Weights of a small model that predicts nearness at each pixel.
Model: 1.17M parameters, 32-pixel images, arch unet, activation silu, widths [64, 128, 128].
Data: trained on small renderings of single solids in any pose, 395000 training examples.
Rows from block 3, named by matrix and row number. Each number is 128 + 32 x the weight over its row's rms, rounded and kept within 0 to 255. All counts start at 0. Numbers have three digits each. After the name is the row's rms in percent of the matrix's.
# conv: 3x3 conv (model.mid.1.conv.weight, 128x128x3x3), inputs 112-119, a 3x3 kernel for each
conv.26 101:144118170190141192142189155098108140217104111116144182090110116082110166081127136176143164155181136142180140173102168152133070146117078129107132109186169100176166122091154100109121120122111119152203110093101140115123
conv.27 092:198165116094060080108140189152141099108096122142096137115184156136188072155122139077109065132146141120126095078079095092048107083129137129074175120065213085074137163149116084118166138182167153143097176165087134123130
conv.28 102:146181200117121160145167151098128080126101155146149168056102118081129130117106138144172142118145076171157223126112111136124106091118100075121120093162108062129126131109115119146089101110133214142131155101099149133066
conv.29 099:131135149086137140164124141096081129131108135137103142154119135150140154105187138142139168161061160148184089112112142151086134158121102135177126133162082157133102117074114053086117074079115112183170132162200098147088
conv.30 096:149154177165134152151096128135198073074164135120106178153128158119113163150110103145121132107116174142128059146138131158113150112110202082126069087065045055096098128098125107121123161078127134124205161096142170224168
conv.31 091:094117128101105172129139138041076110037092080067139066131156101144094120140072151134123154166097128148136158112129100128154083140145145154148092141139113182168150165152159155130181174182182137121131129066133143151133
conv.32 113:130140176134144122131157140087080129149049146127191153165172132123111142105080142111117122096122135120101113112070123150052055147124184102097105177216147113067058116120131138104079126163132148121111135109136095116137
conv.33 101:179116138195125189195107090174137134129134158113150172127120166112139124101151164120112134134123109111123214115096113107143098117085119140132154137118136115139155112115167091115116137134159143157121126070104100163114
conv.34 114:143133161115157111122086074120123170133161148112152129166124115123171115145134176127124134092110104126148125148155133111118152095081090128152137086106112129177132135133140125117129118145121151158142103103137132099110
conv.35 111:085090108109101137179195109184104138110073149205047108139076114076069127135135144130121151140134197159153137164151121158135051098126099124124110146071135098167199183098147074182086118141111127175165113119135112124097
conv.36 100:132123153181185130065082158147096000112197122113101139125143124124140096122103078144144188062129107117133138073107091105164104117110104196170120158161099114153098140154157156121108133120169088117130110133098161119134
conv.37 095:155090115133135121108164152117057140138096106131106168108120157139102122166172148137128133138089110119164141133152131084140143102102119200135092163160153162164132117133110171086117164073163122077101158138089144148114
conv.38 095:115136120204072096163103114112128140160116090082155156102142133151136108106164138090074080062059067127116126129117148119106089137033080135108166112158105048050158146129106191099174121130146159160154115143114164176101
conv.39 103:121103144074111149107109140148096112126139125139141127136062088146132118112122114122114155143195126096138116113169154110093156122128155121137132100048107141152160131102127107109162114146119136140122112109096133098103
conv.40 090:073066088088114088156145150115173098112087139215104146110150121133214124131130113117136146151138186115152123148176133133169154142151158153182143109147130086141167142103077162088156092107106136137128170159107080197142
conv.41 119:115177131125089101106112135125137122134103138122107127104109119118117138112143129140088068082145096105103135112090121152152087160127151103093135137110147129118143086149137084217134140144143092071083133123069143152136
conv.42 104:000139129085113101158134077189136055156153032157183111077043103117144166093126146125173111121177123153102084124155047135156088132122026137124164111138158104098135128072160124121153095110080088151128142122174141113092
conv.43 096:142161130062085049058099112188167132146117116053148131124168122175175162114117143134075126118103083147124109142132092132137093099151168133116129134058128180151120169113103094000096070149099120128119055112088089106152
conv.44 115:135157155101095107137138158098128113119076134129127126115084142136115092144172119050096129064194093115055114120093103068131131154142136144126134115149121133195172116119135103065127137127111121083076120166137103150163
conv.45 105:102128157138088095146129180055082118101099126148123142110073117132101102164073076190084115160090177114132113107078161114132150085100167187110115116088117118109134122124148134158132144113153041133183134088152123136190
conv.46 100:146089083144175108101082114152126106139107130153081071102101161113016184121103139073117099083113114073092103131089130097125063145160090142144121134148152132158109090171120132184084118188100167125138119082147136166127
conv.47 101:125081196125094093125163122084093179076095077155070132144094098177215172114117143087145121091105086102088092083086131073067047201197155113114146064052127172154051066138146153058100128094112140093060143126107172122151
conv.48 105:161138086120108105161089132068189174114130165148174161135213176126154108145135133150154127131136103137178123118168213127161147127157108183129121123116134118112125174140141124125132098135109080096161189159111193167156
conv.49 103:087115145102102167116194128095180106164115126169124099121126100073107142075131106122121098153130137149128102177128137108198136143116134159143132156141148151134118103170132105117128136132083045059092115180085111131140
conv.50 101:111101139114069134125109136117095088160063100130093124110175146135163117130155102128097093131093090137151124121147163198142137160138149096106098161157151107122117145096129190079190127126133133157163167138129092103123
conv.51 111:061060103139098132090098102109122082122103061141075072107106087104087064185148090118128094085142104065095084126150084112167095138109154136123153114137157122116104124122155139129157108155142094102141102149133121190105
conv.52 104:160162206111103153166152133118122122079100154079131165122118102104125140143155106076080159094142129096080144122128162121137099145140111147163134135163142080126145119134124115139134130127098091085154080126121133136106
conv.53 104:135116117132116105125137091076153084084160125060160076114136107149146151156166141126121140124104152157096144120117141093098170104172128070118143101173114104137101142177137043062144158125125126145107087102154097119178
conv.54 099:100170161134195126147141133154122139112112144063072124084125128053143067112139124101134069134135132112167101143157159169135155079174117137133135181164158107070137075099073075126128140171152138138098164147111151107130
conv.55 101:139186105103085107090108102127132125130130085149087097131106120133148142147191123083093130130133150106150141041143139142128111159131051075072080117141143117118104154150122130139133149146113124124157115139106120108089
conv.56 097:112159095075108133101146156134150065139147122039148110129155115173128088132143075140146183146161132189134143127114138110174174108068138121124131118100077138165161144122109158176120150137132138141091148145079107110074
conv.57 090:103161151056104090113103112121148136128098134104108142106128131156132146151148154095127101141121109123107105090109145069105127071081157108056167084002156106161185115186141000190138093206142081106144125108145107088148
conv.58 098:134099117133134114112073078141149138159089106221122083184149149156132121128166106127135133116186141092120146067125064138181116131086085169143099174124113068146099150124130129153166120148094125106176088083082071201103
conv.59 103:133115139104145138123094119136136114073119081147071096150148133102131154121137116165155160117109142148129149138143117132164122131148107126087093095082082179176137110122111127155117133110129140135131145086146119144165
conv.60 091:130111110143134169059093148098150149151119141067114141124151141126173123141130145120094127084144106135148101131151126083092131135151130133086085081057124150134144104113092062119134110075127177135107138167139151164177
conv.61 102:167129145102135150145191116146130098161085099121135130077121136123135106122092162082144153129158146126110133149157134164131082118162141141124150144124163125104132109143141142090148101136142142193102146140165121136134
conv.62 100:148107121086084132141111115156107118143103085133119118143125135154199160157129144058093089088164133057096103097109108070138058139119132110106074080090117116160204124052130132071128117089135124115098108140090136123099
conv.63 095:101119135119085130101031033173144146168177142149131190109098136119088148128076104165146124164169132135103085144134120167169137084134112097106156093126123144161134106127113139142128161145159161102077132103147109085110
conv.64 102:075147133119093141092124194158173172170093101213124122180137097146155155161157138133125164154100144172126155109136122111110139150109164136130118121152118136128140144130118102164145128132162104143136128096164162114079
conv.65 094:111144144145101085106084114048109196089117122106185132136110082140120125131112127120096140121147133136183178048146122152109110169125085085144137142101104158180085132132121076141123079133129076110094145105091161126129
conv.66 098:135163143125115099158081063105099174190134142159098100115062110103160152143118106134067089127073149124091073170112179150094116082112068086078066068085084102142092098149121121118148139104140102099172121086097141092037
conv.67 096:157113119138111132119125108150164072138144115172095113142128151122072159153118124113119150173062168198114162146131126130201115156138147104168143081143105106109085124062130213151133165131124099152128132088164087091207
conv.68 099:113137119098123128129107161192113092199156114146199159182148135139167166167135132067087102086113194145153194086145188113110180114105170071171092090113145112049113082142096146121104138122172147097113136117181123135158
conv.69 097:146120181166094186093119123129134121111113118101162160144086102096180171118138085128177161123170145167163135164104101127140138149145105089116187073118066106120116089063103128099123031072117173150109139096161100064139
conv.70 097:125161162112199167101116132104146139167115073210085106139136135115150127134139120158176109160211122148161107177139054147127120169155219211110143066075145069107178133131111088134123179096093138167111163148185197202167
conv.71 092:102079147169112143186164118124118113113047160128079084146120157135141088126110151075081155062123110077131176102160105121095091148152112168066109115100124201164170167148152165120150176073125106160146105168107074144171
conv.72 102:148159140095143102121123092123136150142145147098106087110087121145106146150110146170121193129120127079078042136125149102096109119095095131145157065124112144148116155146155120151123079138136108197146162114131136119096
conv.73 100:128071123089096126200110084145075102108162165131103139179188151163144139190132095079177185017131148064176221056114183094126141076079144120107168152096120084074118124128104133083170108131092086171175112159127114136107
conv.74 099:080161107117130149134144158097105124076129135110123165140172162137081059125132111114148154102134128115170160085073157204189187120031158139124156178151084126070122119129108197115124104129158139171123107135130134110076
conv.75 100:146145098106077103115094111103137160073079120130083075175148131142099184142184156157156135209020151169186142112126126108101119091107132176160080125150092097097106145080099134155136141115093084075141140124147161212149
conv.76 096:078112116061054100116135132114114106115113147085095148140117115080147107148086120114100100087143063112144101102098120153111150081111108075120155097128133092122150095098108119038127102064148142121110058079104126141114
conv.77 095:125133093191103130146112108168161092134125106153110118088143148148112109152125111095033050127101082170126100188158000176136132094111142125080086177128131114156135069121082081147114115124159103101127133136167185110123
conv.78 099:157124165098142144091180136144094121156128112119159137125157148168122133155110161117163086177138151154047179120114112110159111142128185104130126146192127126129166134161138132174098150146129155176130137103131120061172
conv.79 090:124103134140101131158140090148121195116137155167097168104105164156075086152073106127152117112145137087139088117140176121129188194123141155095129150099130152105155105131116093104159135107138106098146161095150211110152
conv.80 096:121088132161073156126110138159082112148120123174088095090157136101198121103137118126107140155171133113171166072140158122120079116164101107158177110095152130159077125094128114122135155085118165139123100124092124179081
conv.81 100:186094112105158135096109073169099147125099125103200142117126154152107150116071164169121119088127109120117141158123144138186125112142143091163134106222122121143141157147148152196073102169141052095177122156145062130120
conv.82 101:108085109173179105090159105159118168144184148116164161154138139101125171105166115149075092141125143076076108113159115055182109085131091151114098155100090128155182164052120137141186111144145159119093107154145095134124
conv.83 113:136110124133113103138119049101220146029085035072139115097130125136143151155155152121095095120126096088089097118087128102152130123143092154160154048090130076132115156085049111103163132169112098124113161113113163143132
conv.84 089:155106055106119163114089140132190107090105136088138133118130139125085143112108156110144112143122077085154116175123164144100173116119142151129170134118114163094123124077189109254148109171149100117092106109126076174152
conv.85 100:132133134070154158143165129143091122077099179172062099062152090131115108161104070106118188106123134091136130143113139175152108150114126108217167173196082154048122109133123155148138128180096106115130140088089149086101
conv.86 100:116136136150083119159150142106113116145098148139134113156116126142116133125142123138134153130187129133104130113111121158077082121143143132127150138083112124146083120111145126091117183087090177189129125150104144167108
conv.87 103:107122114107082143092085164112125116180083142183158184144122132151161147175213184145161142107115142136085097135156150119186175065176100163165115114131133103114136111096142114154076115112126171080107145153108111122107
conv.88 092:126147127152140148162134114087101099144139093086109103099124130127093142160135159164134201125108208189121176129145117147136127101175118119131060125107105118109167120133144120075117096119123136131161105148164102107170
conv.89 108:162140140115145085099154159174115071131037054058106131126167144131102099112095115121094087108165122054175094119152090104149161060104193143141142173124165134089156119166189095123187100122120096215148101116108104159176
conv.90 104:151097165151142148091129146134147133149115104182121074157134139112163107088135169119109069134100144129179203076119107111123116163141107088098138091087140147133136134119114094155145105127096082102158122131103147074133
conv.91 102:116158122127140123188175141114098073127091105092033099130138154076110184106117136112117135113089128153115137113139126106130104104108176144146165109132173114119113143146155140135149133180152076120187112144175164247222
conv.92 106:111119122076116162122150159126121124148130162116059102087167098145166113116112129088067087056057137092061099170176170119142095136157147179181162123107093119134108095112133160089086102097086080102059145124107176119094
conv.93 102:099150151078052124108124117144076128159121133119134129145152138161151082146112131057097065101095119111084134086096124120131103139093118118094162147081198172115171117165124196025172144072168133154129126167084113105101
conv.94 115:165110133184188120136097097171126126142145136105101141100136130114128149111151147117110081136108111095101129144097125156102101135098119169110130171163122153144132130179127087111112104148135162153134126095132125143125
conv.95 105:094116077069122123077136136216110057160135165093168153127138165083120135139111142107130140143113121098111082120126118121160125177167169109149119115146097129156159117137109146104119123130134124101104118111144091176110
conv.96 092:085083120069092108140101146129111158148098156122103106119148113152151117157146129086061088097135106085119086124150137129164152123077083107080093116106068120072178081182171077126123099070136134095144122155096130178129
conv.97 105:168070091170104075178158109199156133161148178175139142139120127127062113158114128146117171103153130069152112132105108179087127119048111124125212128102180042084121052072104129091144107134119111134144134141187196170160
conv.98 099:179152102122134148144130130152110134122117126093116144105125090127103099085131094105113104111109103133151115096078094145086103180162148080106148146117107201149122094105125108118126102131151096077108147096092143145182
conv.99 095:169140130096147122109159099090130083120109070081088143178160091170136109134155139113081112106127141131140108072095154087158127126106121149168125109080097154087132108104141123131147117105159126096077124099069119180105
conv.100 093:117087143102140160090116135063108206160110173197133155112111151122118150136147120136128147131134178136091131127153144108125134143112098146147105142123105126109146124136121146164182117122130109171070073143120000068144
conv.101 093:215169130128121121132135109176090134151065130152105133087112131153148093095133134141107129095097113105109185165132082122145109095148141152099096070117087075141123136109126128091145115154170140114094127150100149149170
conv.102 088:133131153111112145139106129112142134121106158066095110142126094137109139145120145115148100132182123106093099126101130119132091111102099108058063119119095106153182122095123085034123123136128171094106141175100178105106
conv.103 106:138125097056069054134101126185192133153119090120132100134110133136169186150128120109102135094119101104097130116144081103039088096152162121088118092034111094164118123071150113015130084125093080077101099131156132176148
conv.104 097:161153129141102075148139150132102116108185145107121136092133186147180169122111106193188149153141181161131168117134103144076080156097084087164112127091090195093097140103097152113152109115131145113175093143063075092041
conv.105 095:135089096088097113109141132125152132125117120162160113138125151128106134113168158090146082150068104069123106102106104147143154140127125127103132148094156109102106170138160098130146132148144194157076134137111192115139
conv.106 099:215116115210111139144117152081113130137153142146143100170137115148134159174160199119137087149138140116069109147149139163135092089096197123134122103126097091137139124100102082133144091141087184161162179110120145163181
conv.107 106:089175089111180105168115051088162178074151045215154066111128111157142105140166150113174160134143132125133074145173105105118134128073141123103152137045110147096106119134121113122138113125150121088090076125109122149115
conv.108 101:166154133112127110119053058077119177083120192053146135129137111127123100149117111133123168122146120113170115118152127136117126166124153105066055145134081156149141145134089146118112185132083168120136111108142112130044
conv.109 093:109127182131143158203134172172153155153115119133097148086098148127144101130108144145135145164126131184196137120115157090080153081077134125079108036024096083117138143135112114102173160118133156167126103094081174080168